From a checkpoint of a small image classifier: 9600 steps, 40.1 epochs.
Rows from block 2, named by matrix and row number. Each number is 128 + 32 x the weight over its row's rms, rounded and kept within 0 to 255. All counts start at 0. Numbers have three digits each. After the name is the row's rms in percent of the matrix's.
# fc2: squeeze-excite expand (model.blocks.2.se.fc2.weight, 512x32), inputs 0-31
fc2.53 145:129161112114135171132116128136107135086134105131055126131135127132138231148118168137184125149063
fc2.54 057:128134118018087142136134140134159191078107144112079148152165136123140150099147155117164128126095
fc2.55 167:127107132061125192130141132139142111105102107123101133120026124132128201097177145129107127150118
fc2.56 064:137143132140116245134121102139086118141114076105205119112076137110120147142104127113100133106132
fc2.57 074:135208123078120211119107129155121126087113119114165127133068133120135149184139165128126136176101
fc2.58 085:120148134094109121131137136136166223119153187123088141141134127110130144137065116129220131129153
fc2.59 106:129096115090156199134138132110112103113134148134128133126045133131130131217101154146059128132100
fc2.60 084:121079123179120176132128139122143175143138083124216131119095128122124194097083122116172118121170
fc2.61 081:135128143032125163131151130165077100114121153139171158125171141126121127206087111113099108090117
fc2.62 078:124114109229122193124120129123096172104117180134072115138110123124112126107199128145121121108100
fc2.63 031:186134099158071163148139178111148136159124120113225124123128084136167091128082116121132138112093
fc2.64 062:133099116126133183118174124132118149107133173142162131121070129115124231176102125140143150064129
fc2.65 116:131081127134129125136133122122077150192169093130209128122214128125149099107125129135117128176174
fc2.66 058:125164137072117153116112125117148123126111109116159134138043133132118148022193139129155137151119
fc2.67 070:129096134116123116108123120131127137109134110108192113116110114129131208060213113130167132179175
fc2.68 052:129193133171122185107133137131091096121126118123136119118074116141126052136076148118204110171126
fc2.69 087:115117095177100189137108131127119154049140067143114136121075132121126103160075151101095116078114
fc2.70 047:134155112043125117154149102125114098135075121150201143150094132090143154079080162134152119131173
fc2.71 121:120108168037145138125141132105147126187097182127104133146184123125132203125114129135097125091164
fc2.72 116:121050112129136134126096124107158109193113069119153116120093139109135111146085192129163127059107
fc2.73 073:127182128204127113117120126137158158073141095105120144120095117153129151111071084112050127131078
fc2.74 027:108129049191170154106121139122115167177148165090117104135088130142117162198121122104127103165145
fc2.75 140:124124116136146172121143125131111175155124214124137126133087128137131104201138116126097125226154
fc2.76 134:128154117135153121128105128099177033156118125121148122127045125116122204095150115142149125084133
fc2.77 160:121124124105134178126124127155134163124140131125145126124155134125140081099137096132172127255181
fc2.78 057:133095135129097136130158119139165169127087143120048134147114132131128171138032183161090134149142
fc2.79 174:123146120114122139128136129130111229123122159138153141134093127131135122241136143130150125192151
fc2.80 127:132203123126128140120108125138123149158147175134225136123191134129112167160168115122169126178140
fc2.81 096:122056164023115131131160135136100116097107183133097121134105136122102177125139119133133130179160
fc2.82 134:134248137085141127129128128122111091099128165119074145122148121134129118175083151124112119185136
fc2.83 074:144228121117143091140117120165124095165150121123141125116136131149145171084039113151159128095141
fc2.84 075:107151106189137162120121130148106158056170134131090135126104140139132067090043155136170133117133
fc2.85 126:121156121108123164133109128146094098127164109139251127147120124121116094180088162123145134169162
fc2.86 121:125177137090142154127162128134106112141127144124118150115018130129138130080197138133078128113074
fc2.87 144:126133124157135182120139128107128151120110150121039141116079123146120083193165122123066127062121
fc2.88 120:118176148103104093138136133117079160076147113111129111132176136129132098128084109144237131120174
fc2.89 060:130245108177113150122119129107102141126096066125119127129135129120128206122117108161147112154134
fc2.90 059:131145097199142160131113101147106154079124138126113158140041110154124125126052128130183135106162
fc2.91 137:134127115093105181137146119122118076099143127122184146129152132129135150122093191130195124224115
fc2.92 125:134128123053157169126137122138124171088122129133132144135068125127124183226157124142099139176122
fc2.93 073:120156144064167167129117149125137080094141058118149147115126135127137076085117178106179142075156
fc2.94 118:125190150111138188133153129112142113135142108132055137126074135113141115162121113123028126087143
fc2.95 075:135004111202122084128142117124126150116104164104107099135092129119106125106103116114144132110160
fc2.96 082:124228126126153164120110134142126147130116128145103132131151133142137038193061098131140120114129
fc2.97 163:124160130113123201121135126143090136145120114131137130134048128105117183144071147138147119224125
fc2.98 064:112147127133145237144141111150074116187108113127129148132127136144136118166068126134193130124091
fc2.99 112:121208108139142148139132129123121045157130176141154113124129126142131048156117103130175128184147
fc2.100 061:121135130147108180125168130108060179149110124127179165123172143150142203163141103151116107078097
fc2.101 095:131122168103169182135120123110100077077117202117135134134144128123112176202133130147125127198121
fc2.102 170:136185108114116216124131126121104154114114132126127135117021122143132148187114128126089124168132
fc2.103 115:135201137046146178118133128121121145098118163131119153139088130138114121169060125129064128156095
fc2.104 061:119086139162109119117155116090089180111132137127089097117070134137145063168152147121195113187152
fc2.105 120:130107127104113184120110147123123116161123087133186136124128128117136149024101135123164133045097
fc2.106 147:121153121043132134127126130123123059104134151115114137135061131117132152186187136127084135169078
fc2.107 094:131223137141136167129136140143129121169122143126182124143093131128137139020089135133130123091144
fc2.108 093:123179123054142220130122123148127162114145113126127132134082131132145120191140179135158136183110
fc2.109 059:130224129213122177140099127128165106087147135105153123138111101121121088128153095132090137113165
fc2.110 074:132075134121139176113148121136106094123110109133165114122036125117129144144117184139203128133060
fc2.111 099:137099122216144160128156136124141085126118132131153141126153123133129143115063158121176136230130
fc2.112 105:128094134100108111124115128116136144089117225120078157136114131126127151227127158108115132125073
fc2.113 058:138120123140155183076133127090110063083126067127073137131110118127130089103125046121151123107153
fc2.114 105:124122154056169153126125135125085176145095105122142113119097127112140172110167158152165116193203
fc2.115 079:139204133066142164133120131137123155110135091152108124133095137106121209124203152129171124166136
fc2.116 143:129106136097117144137117127130135148152142153109153132127163130121123171002178126150164125193135
fc2.117 037:147221144133158129106128107087121116090144144122147109108087072125141140098104097128143154218137
fc2.118 103:117186119133123192116125132137151063162153152134129115118102133128141192136144100137199121207125
fc2.119 089:143111120085153191148109109139126075108137070133131137130053136131132196170102150124124116192138
fc2.120 066:132062126206124169120106129074111124132132099138096132131066127118135199108121108122148135135194
fc2.121 098:134170148135125190123102125118177089114132082123083140142049126116127167188106162148123134187114
fc2.122 105:119082124106123102126094129128144176114138138126175139136170118113116232118169112120115132048094
fc2.123 053:138196153099126171117092144150157128138138178139127145147096114125125181136196094125125136209087
fc2.124 123:127102123093122191136153134112100121149146067134217120118047127121147080152161151147119126132150
fc2.125 066:135150121178121183120134130119138137199112073119181153119172137162135064137120150103095141080081
fc2.126 082:128148133122129069131143126115142199118109178118108125133089130127131243111154127120118126070107
fc2.127 061:138173153085139112133162122121142170024117163112138113113163148110122176055156123121107138119106
fc2.128 090:118235122123137135132137127123129167134145112135210134120158122113144207168100150129126122158112
fc2.129 111:125142152188136105132125133119111088176106118120101117118128126128117114203172130126034126178078
fc2.130 058:122134120078138150125138134182197072154160134115089169148123138123119138099037140157140121080122
fc2.131 058:132169129076082136120122130098130116056127112125220116093116131098122103104106090127185131174141
fc2.132 166:127115141079130125139091127142157108212086162130104122119137125136126103151176115145041133086073
fc2.133 081:126198106149111144132146121117118185169137186130085130121178138151140146138165160129225123117125
fc2.134 109:124228151137120158134104115121115143110143218148136139122150134134119092065074131122159129134103
fc2.135 139:127148134113156144130111116110177168082115090121089119126086129122108097163171064103058124149060
fc2.136 082:136153124089134179114142131081137137069086183133138129121031121138137121178109143125099127073136
fc2.137 108:126096105165141172133143122124161134073122122124042122140085127123136130171212121134111131192145
fc2.138 077:122159120209131118119112123143111165122122084141165149127136126106131191135160135138159119193040
fc2.139 179:129161128079128188126122130159095047160170113128149125133112133136134145200069111126189135141131
fc2.140 094:129094133021150109139132137131111152084114135131110137135210125133126155055155148131121127136167
fc2.141 109:130237120105138162132146141118153123093152137132167101140098129141130193199150126129128131172153
fc2.142 093:109068138181139086115084131143127124104128157136136138110158117116141157217101123131178118192082
fc2.143 089:118180131110116194129126131155184104076146152124124138122138132128112084060095129138127128222134
fc2.144 097:116150115115108136133064134112123139062111193123052123130126129127113153132168098113152132216127
fc2.145 087:125222142062118173131121130108111148100137130133098131141091126108137167118186147109134121203097
fc2.146 084:120204145107142217123126136147096117048128075126173117139134119129122141140082128123152109153098
fc2.147 134:130166117175126175142115134098145155103131099127111115131068130125156028112081118122138129190167
fc2.148 107:130113141184128115140100132112129150100120082123067125130052121127109131123166088141100129227107
fc2.149 096:124229154064150092140122137101108127135116079113072126137100131143142144149101164123083134087159
fc2.150 071:142093109249151152146122137159144120134110139143122140112108135141150066094105182166146138153149
fc2.151 072:126129135085125178136106129150186050177106140148083144122075147144117169092191110134146136152108
fc2.152 118:135086127162113163131154136122077196118110071120144139113086129155128177190156122122129122207144
fc2.153 080:128122089176138184125126136141102128147118070123186114143134126118139044123052158144090127155102
fc2.154 118:125092125160146161119123127137130214224130119112174125128085131114135103193148107117130134085125
fc2.155 087:136142142205126110132098122135102167109109065134084140135057133124130096194098157130160141124181
fc2.156 136:128144136112109075124150121118123094114121120133193122128125127123123202042151106125124124220114
fc2.157 104:127221147063128156126134127101101099112151182127167113137106127127131085180086137139164137082112
fc2.158 091:121141110122097108129133129135159162162148068116168143114149130172151132201115185147168133197181
fc2.159 091:130189150049115221115119121149165093088133117128111125113159133134124184106097125134175128130138
fc2.160 080:111147157140137227120152123088135135121133078118082113111109126092143120214173123143093120103113
fc2.161 080:133246138139124067132124142175149150118109140128131143153118125109125157073078164136113131146095
fc2.162 133:135120130133141141131159128107086193112125143116110139135035134133128126217169126153066130114100
fc2.163 054:139141149126147107130113158171132190091146159126115170114139144156130157131030166114186122094170
fc2.164 092:135180133179147123119125124137117172126118064131179146124040125150142138074150139165185123119159
fc2.165 086:123122126239103154122147136116129134174132129151128120141075145120126132078142170120183124125060
fc2.166 124:120179114108171173122114135113217103130128126120108118129041123117137153155115094132145139097064
fc2.167 135:127202112176131147128126132124136151175108108116212122135111125126125176146095117138206126121182
fc2.168 084:119073118038139210141114134129132088111140154128086137123071147145129183168145124154125121128116
fc2.169 085:130093132142150221116141119102090078096113164121115139138096126133127131211116124132076135176098
fc2.170 072:103203138153109169126114132138125163117145205139192144150097131141129149090100140117067127078102
fc2.171 070:126120119106131112128102130150137238153139153113123153128213138135120075134111159118137130060120
fc2.172 102:134199128165094173126131122117118184059148179126132123134119133134117169137161061144100130172164
fc2.173 078:119130112133124164125121135162123113183106156141115137118194120131132165047082217118152140168120
fc2.174 080:134209117120120170117099130147150197121110143130092110131064127128137089159086081108137132191116
fc2.175 044:115196162046141135117099147132075158122111208136117106135073132123126167115103140134157138149107
fc2.176 054:113116135103117142131141128108116108103092145112195165146132130142140141097183163139201150227143
fc2.177 192:133134123010128129128108126160111080114140108131160130129121118122116196093157159130198129135141
fc2.178 076:136200122141112217120117110121128158124188158106170149126114120119112067183105086115149130110116
fc2.179 058:125145120246184137139141118156162108126098103127124135123164125144122145112195186125108121121146
fc2.180 064:136162124126143173121118123133160130145106160139225125128108108137158081046106132120199120148134
fc2.181 117:131195133060127194126132129125126117070115103121102131122107132117115055112070136120143126175085
fc2.182 100:130148143095132210134130131151149194158137192129182150142107125135146108146130100122190123184156
fc2.183 088:114213133094155177133151129154151127112124094082132141125086129118121059159108169146125135201136
fc2.184 120:132088128123141097120123124162135120087126157131152135129119132136120182057219127127120125044171
fc2.185 077:119111106080126142124162139078142198192169102133105106123085119130129110195134152150191150112106
fc2.186 098:129064127108135075135134137144107165139131139133099108113052136110142209146100153141075125170172
fc2.187 150:136164134092130162126130128096121153126117149117137140128064123122119087202158127130026132187142
fc2.188 060:117193123210170121136116124156130127097147144144176124135118097134111088102060132111197137101151
fc2.189 079:132169134126142178141138121145107180152130089113156126129171123133146080231153194115143149110120
fc2.190 070:124087141234121077122127133125163146106117117141189151113114111140123114115163194136179146115118
fc2.191 102:132202118148129106129148130136129151076152157128133149123079126120136138164034123130099119190185
fc2.192 049:126114129174106108143090116141132216171143123143199098119135126132130126135174156149162129052095
fc2.193 098:123238135116131167129150115132192156114125140111098140135117125080147116105120218124127127129132
fc2.194 093:122156145142120053120152139135173175068129068129177138130132131149137132201145108127162112182134
fc2.195 175:128124105035124155127131129128114100122141096130156114136139128140141182182219155125186129154116
fc2.196 110:124211119085139159126133126156111085111144064125127125136110134111131152083048159129186129150154
fc2.197 050:130143105094138252125151141105136095134139097120128107110089137145112203172130138121155130109127
fc2.198 102:137139129157159149129150121123144168119126180118107160154211123107148060167105192131129142178086
fc2.199 075:127086134136123181135115152126122110159138109134167114144135120109120211036123163105178117183113
fc2.200 100:116101123168135153125127132109140076074112184121149127108004135137121110118142138120108119081139
fc2.201 136:127115133136107163130117120144101121127122080133080122138107122129120041072022156105130125140155
fc2.202 109:133156155077116195128135127138147172170151056127093128119100125125129118154177108138110128216112
fc2.203 069:120192128158128196111106115143083173181135146137095098116119115099111172125135121148146117076054
fc2.204 096:139120100099128107114130122149102101125109080121104129118114126142095231081145129129186123208105
fc2.205 118:128123130031119106122135124164144117136139060132098176155120116134115104185130124101201128122083
fc2.206 099:137150137147106116124125131124137036109136087139175140154130131116129171072046117111196130118112
fc2.207 107:128130141189160231132133123135105106188111067116169141137159119116134153181141109144109135146111
fc2.208 067:123118121044127083119120129103107121112133116147148104123179119108124097039055125134074136131112
fc2.209 104:126130134111121235126139131150107164114101114147161126122190129111136174098162188129120121176167
fc2.210 071:122097134255131156117128141092118125103119136132136131121131119128116099066132096130058131096134
fc2.211 041:108162084106130141160128113132054141118141120151050143112105146141098204144127067142115107100160
fc2.212 082:138143135142143103136123142135105088142101148109084143121084121157123133143214108152108140044051
fc2.213 076:134205125099090119114126129131054111111124162122207118143192139114139151073094110134155125128127
fc2.214 081:125086155128139068132126134118093133132105177110070109138110130134134179202193159150072126140102
fc2.215 085:121163141187155160126166134131100151144143154116173112143132124126120189167060115128119119222110
fc2.216 172:132145113168121166129116135137128160113148128131095141140109122135139065163032072128154128210145
fc2.217 113:130106139176128110131119130140092200079152084136152143127202134112139049173090125152143128106143
fc2.218 083:132134135107148151114122124126104094073121111114073141124068120135146076203135135172040127139119
fc2.219 071:114168124097133140115122140176205087193127167134090155131088129147150166099186141149115142177139
fc2.220 059:130145151181149146127133127146127165161107106116171163134052129137110174217168158140129136077121
fc2.221 077:140105095133111214130122119131130184055112082128097131131120114114123224104142121146141135122107
fc2.222 056:115189139076138079122114141124082111125136217119149132123147120133116137138074143104127132211156
fc2.223 084:137132125079135207136115138083112140113117128140190140134193123126150176201154110119086130155153
fc2.224 084:125156149134120195127142136134111184162115202122063136137166117104129115138181097154097134176086
fc2.225 057:115180098106101080131140136146191125204114135127084129109118097124120190196134149108092134104145
fc2.226 080:140106132095128151121151113115193144150140133139081120112092121166137157121044183157203115118093
fc2.227 102:132115152144131126119127133129179140083113151119086108116217129109103217192156115139136120166120
fc2.228 058:128199111119110164125115148127127202023159162122112131130090132148117151120085116115104122156116
fc2.229 055:124169142095120120131137144147136168100155100140136148155096136158117209060173187138170126168091
fc2.230 106:129155117183129045129119133123098087112096154125169117132114120111132054078124121147097139110056
fc2.231 116:127146111153137196141128118141085184111131191126090122134085123131146137156158165122074129214129
fc2.232 059:127155123186147153117141142116049136102121163136170126153069130123134201125134136128061117136076
fc2.233 080:126158120100115102115131132132150079196142118124074129111126115111119103162058113141154118230119
fc2.234 063:116198147146119139142125140114156160088143131119111153141070141160137178168202068132091124159091
fc2.235 057:116209129108144197124156131124173136109128133112117144132093112124156112199041144119117129154105
fc2.236 076:137212133050143209134102130156089152119103138117116126130069131125107116081135126139129134109092
fc2.237 055:126019129145151106136149162137100104099120117143154112140163145132142091108162113128068147190090
fc2.238 079:115062127107091092140124138141163112134166128096124122144100133163135124131024158156192138163105
fc2.239 112:130167158193142127130113116125127216099128136131156116129043127127136142174061139130125135142166
fc2.240 072:131158125140128187132125135140048172117134170121099111135104141126126153150077131119036132070120
fc2.241 066:121199116103145145139089136107093127105125075121109127132017131138116158146109117132182133115170
fc2.242 053:155156124122094149113151142123071050151101154135136085114137125111162146184120103097135137050081
fc2.243 063:114103113191146192114124117108119113110105066114087130143156134127122157084159132147031124127094
fc2.244 079:126099142138159201122141131151131096135103072133100128128044117128120216118105139122082126109099
fc2.245 045:120083109182105043131155119119100116141090085122152078145176121136154153160146062137152135119156
fc2.246 138:125205136226146137132122125111120156164124107142060148141170134123141141107159194111136120123115
fc2.247 066:128064139152159183137159120113113180087125091114113136128051122138150112193108110123115109188146
fc2.248 047:133125156158152155123128108156084060102126086120145135104046144130121149143202090129075125094131
fc2.249 056:144066103105083187126119139163107098103103133112154144107065143141134202098154176155163129130103
fc2.250 061:114105123090134229138127136129130159177127127151087137150079137116113095155166135150141147208149
fc2.251 050:160076111033126167138117127130146123111135157129094120126062113108128140197150111126089113168163
fc2.252 039:156157115097182107137110127133119203142121105141118124169129148145123217157192123082129118122086
fc2.253 155:133128125127144240127125122149150115160135139128174130126068122136131138193190126129132129182102
fc2.254 096:132177136115139119139113141136149156121137114140000127139114127139157136093149185096117132175092
fc2.255 147:125179131088150131122136119132114118097137204132031125132060132128137131131141193122165124148110
fc2.256 068:119136132209110118113105116092119108145144094113187123116107128132127146144135178163229129172107
fc2.257 135:127128144054119098137141125123153063099142105129156143128145129146139137148205140119128132209195
fc2.258 088:139175137034099163130114121107086061115148111126171142134140113125146096127132169130198129094121
fc2.259 042:088093138143167096143102155123119084170124131132161084121082133132118127212190161144112125174167
fc2.260 137:126177131093116144119139121151114107110127124116016131124116135129130101115149111122037117065127
fc2.261 108:123168110211141154129122124116121123141151097129175100134203128133141102140135091134049131163180
fc2.262 044:136060130056109202129134124127150151148122108134153137115178154120145124115203162128178123166126
fc2.263 081:126125131146122218144119131111136157147137095119112128131113130119141126132201131171145132216200
fc2.264 078:109159097065160138146115125073109131139106185134067142130036119118125153174102139157112137137116
fc2.265 125:131096116115109145141106124122142136208105157124107128129126127117125106255094119112069128135123
fc2.266 080:133150125123112185125165144111155160050133169114070142131092126119152110157077118161047123123132
fc2.267 102:134103128123124102124106123126110187052149142128182132134074134132108169104107189120109119145212
fc2.268 133:132105111200135176130131121136103129125170134117227121133113126123140085201091165133129128161152
fc2.269 064:142205121077120099136093146116106139128110183129121143121108110102166095216167109152152130176134
fc2.270 114:120201125060152147128131118161147135103158118126139119134057111114135176165169117115111126206103
fc2.271 100:139188139115117198137141129143151095110115118125187121121011125147119148089142156128132124146128
fc2.272 076:133132145107149186101101131099087125135115190131219164113140127126112147130143112124221145136133
fc2.273 118:132147136030135118123131138123099110129119146130147131132215126119138178189099124132166131064115
fc2.274 048:129132108085119169143106130105097085069103104139098138118101154116130220139138167136098145149054
fc2.275 098:123097119110122079133164127119140143097097140112174136139055134139134120147117085138214129213129
fc2.276 131:130165138179139194133156129091109163123125120143123151119147122116126043197074149140093127174114
fc2.277 091:135170116039113190132123117156094147113170133126092122138115141128123121156215087157151136152151
fc2.278 064:133110126110144153135183120139123156186126196111127133122196137136121110211113181165126145161098
fc2.279 069:129147142030107192119125134119173147143105140129126118119040122140142126177156107099152137142158
fc2.280 075:126075109108144180139119127127102170129113077143171126140084133120148092165094113131064132196069
fc2.281 176:123192132146122235128142132135113156089144085123183144132077125118136109164127139132066127131131
fc2.282 088:122155129141113132136115128127141182068121198122201128133136113138138197192118135145088134176102
fc2.283 080:137248125161109148132131128132152167113097142131119125141126123134124128156037136120156120079136
fc2.284 108:121122112074140193123128122117137166162100139112107117130083128128137179166112107125187122228144
fc2.285 073:127217149097129190130103128151134151138149179137056148118134124112118099103080178128116125169149
fc2.286 089:135151117176178194122139133134103181157092125111141151118059124104128188163082131143071133143118
fc2.287 119:127179128133129175134114121130134068112121134135073124124084132130135227175190150145113121157096
fc2.288 149:130128110193140122132143128127157121085153088131181128137158122117134034099057118131112131188125
fc2.289 051:109111120117113137117137119133073127133146110132062126109179102155157218158153140102074125097067
fc2.290 057:122158117041126130113095132188093116117118198124132106125134126149159174178109100123085142109177
fc2.291 112:124157133104132187122116131129129118157132048126155128128192123123123180218186132105104131126126
fc2.292 122:123166132099146150119134119143149193080105024130099122143144127122126135083146139148177134192135
fc2.293 089:123140136143133228131113131130138113143130101130162147125060123126136178153166107119052131163080
fc2.294 150:124118134159126147128131130119133122111108203119124146144110131126130087200126122143020134058138
fc2.295 047:155152140032166187125127096112125094077158111143141130152083141120142117190104115112100157101122
fc2.296 097:140085127057107152123124130142134129107121113125188114129108139134141212121207123121193140157152
fc2.297 085:131193137139174177144150122130066138151143174133214129147124127140120094168115144134088136077099
fc2.298 125:121120155185149204123150129126160125124121131129094134123059129140116131210102142121052122127095
fc2.299 087:128143109116140164122121122127139122087125099125145117125061126132128088255138157122093110115169
fc2.300 133:121194131099123213112121131127102135113141160136191123131073129130130134190073128121140137075103
fc2.301 061:150198128162128180139110125148098152116108087129184145136091117108127209071158148127108118173136
fc2.302 106:130170128015126097127135140128169145112129150146081129119127123125128159183094109129177133072106
fc2.303 095:119045139113141211136134139149109184167143154117129136134126126118142127208135173131077123140126
fc2.304 065:139108100114100119123140123130090169108103151116054125098099107126127153124118133120223140215126
fc2.305 089:122096132104167210128135128122118146116109085123091135150040127134129090118087101131105113072078
fc2.306 071:133185121070121088110179132136146090154106164120132129111180134127120188137193143147088126148187
fc2.307 102:139057129099104192129136131123090169082114162136142114140140122136149105190072130151075128159178
fc2.308 106:134190118120092148129137131156096057123126109126175124122198135151131066131147134149170120153197
fc2.309 144:123164144089129156132134131125078186114134198119119117125124135121124185230107146136075123118134
fc2.310 171:125158140206133115131137126151159213097146127124149122132091125132136114180051116132074135166128
fc2.311 051:138083151085116196102131126136129188133146118140159152161074114129132226131153153122093128143109
fc2.312 060:138124110160134077135133110107166147023119117137101145133090116128110143143153135106064132173191
fc2.313 088:123131117136119155153149130120098182195110121124074111113025118137146100094108107119182129160151
fc2.314 136:129178127128128144132124122134088215132139188132156133139181128121126202148119158124166132165068
fc2.315 084:134092119174098117136110123116093172139128169128152124147104113117104196067153125148106127036085
fc2.316 120:134189111080131152118120142122132217125123113150093124134049122126136152180104124141126126199125
fc2.317 065:134109143051118171109138116146151150127097120122118113144118119109129086210199111121185127173161
fc2.318 110:126154117071160198134139127128103200163132061127195127135076127142135116154180130132142136124121
fc2.319 156:128109116186123136133138133121140179130151123123075129125198120124119217075158104131161133193130
fc2.320 085:109175145082103137126132114095095078157121160130188076108080124128130185128183162126130127087175
fc2.321 098:134158133141143141141133136121122215089144164136185126115184133131141120224092110160139119145095
fc2.322 128:133094099174136205132140130144098182170129163125086136122088131112125111163095136132135140218098
fc2.323 082:127158130165121115112137109118134090157102201119157112124197119124107127084128105132152127235110
fc2.324 119:125168122122141128124110132150105186163125084134217128144204128113126190074110132140151125159121
fc2.325 088:119255149053139125122144135145138151107120154119099138113159123121120101150129094128157131147102
fc2.326 212:128124141139140152129106130121222146164166168133086128129123129127120060097113061112076122083111
fc2.327 057:125134138131172134124095119130100227081106171114138146129072136142127134104125110130077117052097
fc2.328 073:118166144146150188139156134124139166134126138107200146138094125113134240128131091128176135131132
fc2.329 071:112142138205151094135132122089085128174126127149208129127140118137159120172116143124190135176080
fc2.330 070:138158144154114182132107150135124169131124130114187109129117146130122084103113142130151120000116
fc2.331 089:124189116191129147109122130129061163099114115136091133114145133127148080227096111161127120123114
fc2.332 073:112138115110114140121156135141089151081104161105073099115123135130108130127155135148005125084091
fc2.333 083:139185127069134164126163119150107127123113136132096141130048120109137203163102092118102126139065
fc2.334 065:115159129140140083149132137145120124129123162106101122129034130109144167198152116152079134132048
fc2.335 101:132152120170154094128116131133145124046121094126161116124077132119127076175074211127126119114097
fc2.336 049:125100132128148138116114141126120045104118076135137144138114099159106175201160155154122150194075
fc2.337 107:121118112203145205134110126131108132191131064124083130138148122126129166120145177130151129193136
fc2.338 103:122122152195114154125150127139108164121155139133143146139144130126137030144065136146131115193065
fc2.339 097:126141125172140169130120115134140160149139108119188118128081130122117025169066098125128115073126
fc2.340 077:130047147121120176123123125125136192218120134115192143143088128134107132092098156123105145111134
fc2.341 076:127174126175102190126120140151108180074124132124115153142145127120136204198122120126059122136137
fc2.342 086:145121131125127179130136140109114196078113120129121125125052116139129181074099138114109122172206
fc2.343 081:114133133132129183130125124119079127140131072141171133104124136151137123154087226150041117141137
fc2.344 088:132166116036116055125131111112101072084109113101115130142140142136107115090195165143114118113114
fc2.345 164:123165131140128180128111130149143127099118151125133124126011128126139166193075150141131134177102
fc2.346 096:128129125121108043124120138125121072172153082133172112137198135131131128052147106120099128152167
fc2.347 105:141169145093142141125115128108123149118115182133069109110046128140126172157122148143100130197059
fc2.440 056:103179128112125133114109126108181244166149080136150126119175108132165130102126142123089124143151
fc2.441 112:137134116076092077117146125129126207122129202124062129134127131116129169106081160128117133082163
fc2.442 211:127143140160151202127146137127170123110134115131052127121079129130133159214193111134110127159122
fc2.443 157:133145137188138052129144129122092162117133160127163131128194131122130072165038137142111122137139
fc2.444 116:122102119160129155124115133128109136079133093137178121130079126144129150192024133114189130123163
fc2.445 118:139072120126107139117141136133133163130109110128062126124090131134120210128136136145034128141061
fc2.446 051:126098125108122145120126123129115147114120136145175123121029114123138102055178129108217119122102
fc2.447 061:123227119087130126146133146113122159101147207119128117131179135130121099143092153144120144088190
fc2.448 067:130100114044115191126151151150116201117117146126152134133101112135146208170121117132124142130079
fc2.449 162:136196120190125156131123124130137213146134078118133122138178131112144128136150172142146130207152
fc2.450 066:144094167117123084130130113143114144165107126115017107149165120145146194183122113143101126121162
fc2.451 061:132107120172102152141152144108091083119131072144132121136196144139133111159108161093168132218172
fc2.452 074:133208124054127138130147138136119151092149163141061125119218122129136168135135150120126135094141
fc2.453 107:132117124210121129134110119160123069122144109131205141131158132135134048149059113143150120152127
fc2.454 097:137225130052115113124162129103145093138130144129120120133149129101133118153079117097208130165116
fc2.455 039:146197109098117196113133117124141054118128105123111113116120147136115082036135176137134131112146
fc2.456 074:126112114186116121124115131103114152131145109116255135118120136146122135107064152118156114171110
fc2.457 038:139071132209129159136137130076105130095100098084142140160085126126095076145070118133154120093096
fc2.458 109:129170141125128213126116130171147082089125078137147130123169128130109116182092157150202124143164
fc2.459 041:122162107099147224123146151101120064147174068123179146125126121147155147140129128117189134124111
fc2.460 069:136202137120113110124144135124196054123134139135154145132065109148131198136084088119132142093118
fc2.461 112:124084142197124069127147124141114063164128135137183130122172136139131128118052143159129136182102
fc2.462 100:115135124153148153123115123135133188132139115145203120135180113126142083123033120122188135173152
fc2.463 115:124192128035130193131121120121120143041125104128169117127108123137137114139122135102172124168132
fc2.464 094:131157130059121143133121133142113120123138165143119123129176124131124122120042136126142126238177
fc2.465 066:130110155141140066118138142091132123152098155127140118130105133111131143188051108147043123151192
fc2.466 136:123125137101113168132125120134107189127126104135112133133056134128123201145222145137069131125095
fc2.467 032:114105134156130144145092122148128136085125076132152173106082148120179085095043190102156121130152
fc2.468 086:142149129213121198151113114124164166147127121123056140140143109144113129070055130141149136125134
fc2.469 152:129162119187114131137141130141092180111147092129159142133161134121115059181046121142067130138155
fc2.470 117:123131130196140164126142119146092197132123134123176126123122133121135104158064156143121119231130
fc2.471 080:126125135110100155126146115149113153093115156114238134138078136156101145219138131109115137115161
fc2.472 094:130083120071089140124129129133112071119130107103170135101088123136123168212125151118097135062081
fc2.473 153:126111124134127192133140132145123128092119139119143130110016123126132087188148095112096122196110
fc2.474 057:127094115156126165129132112158159095153132138125096115104060130122129137092168105117170103239156
fc2.475 088:119220138097159115128129143107140130150133103133154129129108129143119063162209133112079121187149
fc2.476 135:134076128026123151125143123152141146108144066127081133135148124126129179146143167136157118184171
fc2.477 106:127194161108137172133123124136109075118151178121080122133142130130141155141191133143054138126058
fc2.478 058:140113101109133182130114122113206098188126170131093123106099133133114120144033096149143148164134
fc2.479 045:108147123108111178113124123143134175080115154107155149143099122143139182208173152130048148161130
fc2.480 063:130187081176126182145154126157105185088097177126138120119119137109144075154062148130171136137113
fc2.481 063:138201122188131138130126120140086116128136164105180141112191082117156185162090140140121114073130
fc2.482 198:128136157145130105131109127121102155093116223129090114110077127131120128135128105140047125056088
fc2.483 079:133074123065138103128096127113112094077105116125099133131016132128139165166092138129134119102103
fc2.484 133:125050126173155159135122127123111125144106124114088147128132133126122115177202105127123127233130
fc2.485 095:129156155150165152124100134121131121094135137134133127116092128130112073146107117136071129054018
fc2.486 036:140173173039130080118096121095134166128164095135094102131155119142098155105128108059170140141112